A small spectrogram autoencoder, trained from scratch.
Model: 7.52M parameters, log mel input, encoder depths [3, 4, 6, 3], encoder widths [128, 256, 512, 1024], decoder norm layernorm.
Rows from block 12 of the encoder of a small spectrogram autoencoder, named by matrix and row number. Rows with one number belong to one channel. Each number is 128 + 32 x the weight over its row's rms, rounded and kept within 0 to 255. All counts start at 0. Numbers have three digits each.
After each channel's rows are labels from the 100 clips, of 14976, where the channel reaches its highest value: "top examples" is what is common among them. Only what is clearly more common there than usual is listed. The data: notes from a synthesiser with random patches. In brackets: how many of the 100, against the usual share in percent.
# convs1: 3x3 conv (encoder.blocks.12.convs.1.weight, 128x128x3x3, each kernel summed), inputs 0-63
# convs2: expand pointwise conv (encoder.blocks.12.convs.2.weight, 512x128x1x1, transposed), outputs 0-73

convs1.127:197109135156157166093063118157169182122151142094099164167179114121106142162142115180212077154118190123122121147162127157103182154108146136148129118081153126149171152130113116125131122155135213
convs2.127:161168175118081130114175171126110124143096073077103115087100139135093175141113156110111161151147144161134051099183106153101110143135151171131105141073133124139071111155131093151114121080107117164158170120140107116143144096
top examples: echo (100 vs 24.8); swell (63 vs 24.6); triangle (28 vs 10.3)

convs1.112:106159105076154148141153143125112112151049197113130142116144105126141129175188164130124120130111083133130091101150165162155099178123112124175141148082102165171136086136134081097146141093128122
convs2.112:083147142128142158103090115119116101116127115105183104141136129144109143096218118189127082086156142094123131126098122134177123105076127169112117160125090127142122124202130096119080114110155134137110086095119191172104126159
top examples: echo (100 vs 24.8); swell (60 vs 24.6); triangle (29 vs 10.3)

convs1.106:097139071145118153135113209149155063105071101145146109184153159176101175115089147193102142139122119133099092132150055122146109111172124115178124103090141098100160185101192094132114142153104123
convs2.106:105134100126162131139160054173101128188121112123102174170124090123088119118205147129151152158099196169121162139161122142176141158164147117174065089147139073107130115146126118157105137090118137102080092092115144132086130199
top examples: pad (51 vs 25)

convs1.76:099143133144124109199112147106120125068199138133127087131116091090103151112116251125109121113139146082116077129185145120130101164105098109149158129140070123113125089105147149072173096096059124
convs2.76:138172173137142176129127030075176113174117137064143130092203076131091129142131116155147109103137123109132173127141126140121189118117098153115118175116091099183148121109132124096121115173151135102123135107047085075172135196
top examples: pad (69 vs 25)

convs1.74:168098144148149113092151186115125157177130188145146182168043083139112124074158090121144090109101102112119068131161095130133097144148139049134123112120080098108134135140151108131111143120168098
convs2.74:127140141140126149132146131133199139045130150059110142130090135113031121065201150208130173129135153127193081150081098117025164167122112085077151123115188110148099112137149122087093169092148138117030102126140081173159161116
top examples: vibrato (46 vs 22)

convs1.50:099157135149146117221089086091099084109161104116145097130128127135087146088097091147141134092192132089117154096146133147019085121155076129124130081111124118134169192118114127120147099116195163
convs2.50:110092145087097142128102149086126076088155175123125134093138136123114095147165141082126141111153113115144103152157155174102055125089144111074123103136125143112113185138108099145161122207127094143133130140153142138114119114
top examples: glide (65 vs 22.3)

convs1.114:113130059085106076161116105166152108093058150169149082153118124124151088151074115121138138127147133199093133191156104118212149099129119076161140138141211161137103113130163094134103163098150162
convs2.114:105134147134103091154126104207129152120125102083100129116095105135120088148139127154121154125165130181088209115120093124141122131144125105106166108150066159119119139105136133119081128104138091139138131138087126091179163165
top examples: gate (53 vs 25.4)

convs1.111:142125105139154114114115113148083093095073107126123124190071183135162112079164119122123156111155149188135163121175095101143119102156112163140146151128086121124124136091151098086096134113120146
convs2.111:124098092194117127064138057167081127159131120187099146126159120117133111132122106154140134119123116231111151117140154084137124113108130125173203109103142121133157075132142111113119164137143148211131085136191171110143136154
top examples: square (25 vs 9.6)

convs1.110:169122163114105154126110107132159060065105151106147086109101162089112171115090100148093164107160096105106058096153164070072089102134090188101114062124088155109093076189158113099124111122165118
convs2.110:135163098122136159166107062130123111106110143122165159132132154122114103114142151180171070060112128130140173117140191124087163115148120096082111063138000086162166108141158111091204182192114152111136099130171138146118103159
top examples: tremolo (92 vs 25.1)

convs1.28:094132138122129088155118136163178034135134230134147119106140177171173164109111146146201123119167139126087121158148123112118111128187121116118142118150090138120090093130159089118114134155028135
convs2.28:115148085081123136097130090137116181088133112146133151107171087136118107169127122123133125098111098133055118063101071211103112075182157121140176121131082161118057136118131139081112104080145138107092125201123102077126187130
top examples: pad (65 vs 25)

convs1.94:131140135140158115132158161154138084116096148159164113077178110129149081116127128135165099127140163130115136217093143142085204136095173149153116080123121109143176102157096125097214137105117103
convs2.94:120096117103154056148120098125061136156157168139154116174163159176117114095096101130152137102106102121170107205114096113084137150153134129129105122145144151162116102129123129121114072063142025141154117121168117148162114109
top examples: pluck (58 vs 25); filter opening (40 vs 19.6)

convs1.85:122070194119126146126152131113130100058067117117164101185142067102095154128197076115087169176145130159121151144117132117081170114148121166076125136076138116098096143096120090074131155154122118
convs2.85:146143148126130099113135100145157124123140074190096141122128126133132105174179088163128137150117142127105130163133152135085088130124137157107144131114182155157111136159133118061133135157118098083122083128163090079091079162
top examples: tremolo (61 vs 25.1)

convs1.67:114098150089103147163111117143148047120105153127140117122131149172088087152074103122113057151139086112089125110129108099140118119077128065131133055175073064085129148168104099152142127130110161
convs2.67:105154111090135115113127070156086177111140140137119131109147105151113114076140174181144191116110111095154138187132115140129163089176121130102204166138084128121117066115092096089146146156127074108141139133135162107164104158
top examples: vibrato (73 vs 22)

convs1.77:133087171116144086151132088123136148139078125116110115112115090137109091076130117124100181121110126091124188089114179118126133134116108191112122105128113101158131115151148132099108119148133154
convs2.77:157170139164104153099113086138125124163168115137199102100089124130159105145085144143081101166122110153085171122119151088116094114151136125111022092113036125109164187169109127149144178136123136086162129145104100110200062123
top examples: swell (59 vs 24.6); tremolo (55 vs 25.1)

convs1.97:114144115100140081130140118182121060131107153144117147094114146074091196088124177125136136133143098164109142105093107120150136152072149117159129074108157154160158092162195125121119144142143086
convs2.97:091117130132098099113120116133096150100114132131077149187152118107124121154096122119088191109126096144120203133095061003192117120087140188128171138122126155124109097158126185150118153134107132162120159159108091131092144138
top examples: pluck (51 vs 25)

convs1.93:199053149095137120151127098117102155134118152087127134186104043106125133106113157063156051145125085130136116098132150153021132107091107130151144119155099156063113151120103144139132145139158116
convs2.93:098110130127139248088141189152094157173138131121151128183108136139086144167129098184111153195144125128158123126157105109103128149082103143128153112090133134130106070173126124118115059095149116110104189134122156160105160065
top examples: tremolo (59 vs 25.1)

convs1.26:120136138086148100106137128164057128089169126140125113091160100137081109102081097185117050116166148069138122135152094072129162177165099126133158102205123120176125045143142104122115103133124146
convs2.26:136159139192148142131183133045098145137105126075125143115150132115141127174122145199143137148145129156152196121149113111140114143125138187144123180084214124150135118137126118139126151158155072128125135122064095114133124092
top examples: tremolo (54 vs 25.1); square (25 vs 9.6)

convs1.101:138082168127119194180107127157141140101147121108081119147155171137089085087113105139111145163148118171119106105131160084108140027100161130166163100115147112114151160117169129140194118120132112
convs2.101:123144143064101129103134149177089113134109121099142164122115149135091119128152111108084158141113115131170129153144168097125112140104155144193139063127138115133090112084120173115126163170139067089107119080100105107082143114
top examples: pluck (50 vs 25)

convs1.75:119119085114126092078145117138121059116116098171134083090135156132141118126081161120204107146122103122110114212159119153062155127095126134132154096129127127168151098082146093127187167136095139
convs2.75:165132110145121138156156175082090140170134080101041102114077147123132148169116133086171132075150147124106118111139169075098158129114110110159106141104110132169104110142094112133167105085092245111167153099142111118189129104
top examples: gate (71 vs 25.4)

convs1.19:208115179072131147146107131119142123172127119133076161129179008148158111160180049111117092118127168147100037117140215111080117132116160099094115155113092087125159158114110074106157088105111134
convs2.19:113158126164099170092089053108167115157148142068170100115155104148163108145116170114105163135116102156104127141126151081108140079136124127068104139148076147161244154114147155123124214158127129106099092162138101110089185158
top examples: tremolo (59 vs 25.1)

convs1.121:134087134134162126144073109165189132115102163101102122154161156111101096185160154073163094128133140100147165192136167173087132171139158186173148145128101135168136114082103116132106132173130199
convs2.121:125093153121182069132093076107116132108142097142217133160140042132138127129099122098070099124208112119130146158151155082141105160064152147140138098155099104107089119062112151116096158126136148156130063126161185138168091158
top examples: echo (100 vs 24.8); swell (57 vs 24.6); triangle (31 vs 10.3)

convs1.7:127153086146108141064177105150106110234195163178180097098161151123141150096088110119105098129113172170175192108141105101125117103164136135105135091062119098143115142115122080136173130111126130
convs2.7:114092127117116172140095154108145145071083160098113117132197093145102135118132161063122096192130140220099108130106095164077113085106128110082106039168098114107132138148118140165136131143166126116121128117096107119162104101
top examples: glide (64 vs 22.3); vibrato (52 vs 22)

convs1.31:137120203140156121107122116127114109120140229154116183121114136148099125146139107132178109152163115150154165178171120093107102112138153149098078099119127121118207126134154140113167145135067188
convs2.31:102137090123041141133138139159132106097139167116144111152132109132145087148115067084104147135109077109107081088104094134134119167205137135135149139069073116083127111127131169129095116154140055139091125190142156155131182085
top examples: gate (65 vs 25.4)

convs1.66:134186115190139123170096177128151117149143129129099109135111124142141145176120148142134134163125125036071115188158122204154133161149139119157098081149124184181172170112160188103132134142215200
convs2.66:139070155132148039105093135052098094092121112112162137150153119115109136105124132169148118084152103114152148199192094106079166084118096141161131151214105138103097135095148153095137126089088142091148178118078118181092102100
top examples: echo (100 vs 24.8); swell (60 vs 24.6); triangle (30 vs 10.3)

convs1.20:147167100151091109120105074120126095138136217128107147154087122114132171063129166127148163122107084136132119150123097089125087158103147150172152132100117096200181122115128070131119104148055164
convs2.20:150105130108147179136101091142149134134116104143194125149095115098095123141085136122131155126136110082097162116069167193123148138151043165129113084101115125108106103139155084071116120084095153118151124165106138122035110124
top examples: echo (100 vs 24.8); swell (54 vs 24.6)

convs1.51:125095040113155126168137126124135154118148159167154155112110207157131121113133095129207115113138130105099096210069098121149183113143122084123140145162087131131153125141099143078226153134106141
convs2.51:133139105138084146164081093108113114096123108121130112089148102156080175103082086109136090127140126070127086114087102110094082014109133133194146100172170173131121083126109091107124158091157164113149127128064127121195111105
top examples: gate (85 vs 25.4)

convs1.105:165096106117127129136146136116133166135132133137157175101090155124167109095212151128131108103184165134140159156146107194084068184159113104094158163080115066133134100122101139169085130094086133
convs2.105:126141100132104104109175098178125167114146098140137139124153090167145115180161062110134133128166179090095183124124064101112099166082131098153105126098145108156225096153120113093207122092148096136134164129141100132122119142
top examples: echo (100 vs 24.8); swell (57 vs 24.6); triangle (29 vs 10.3)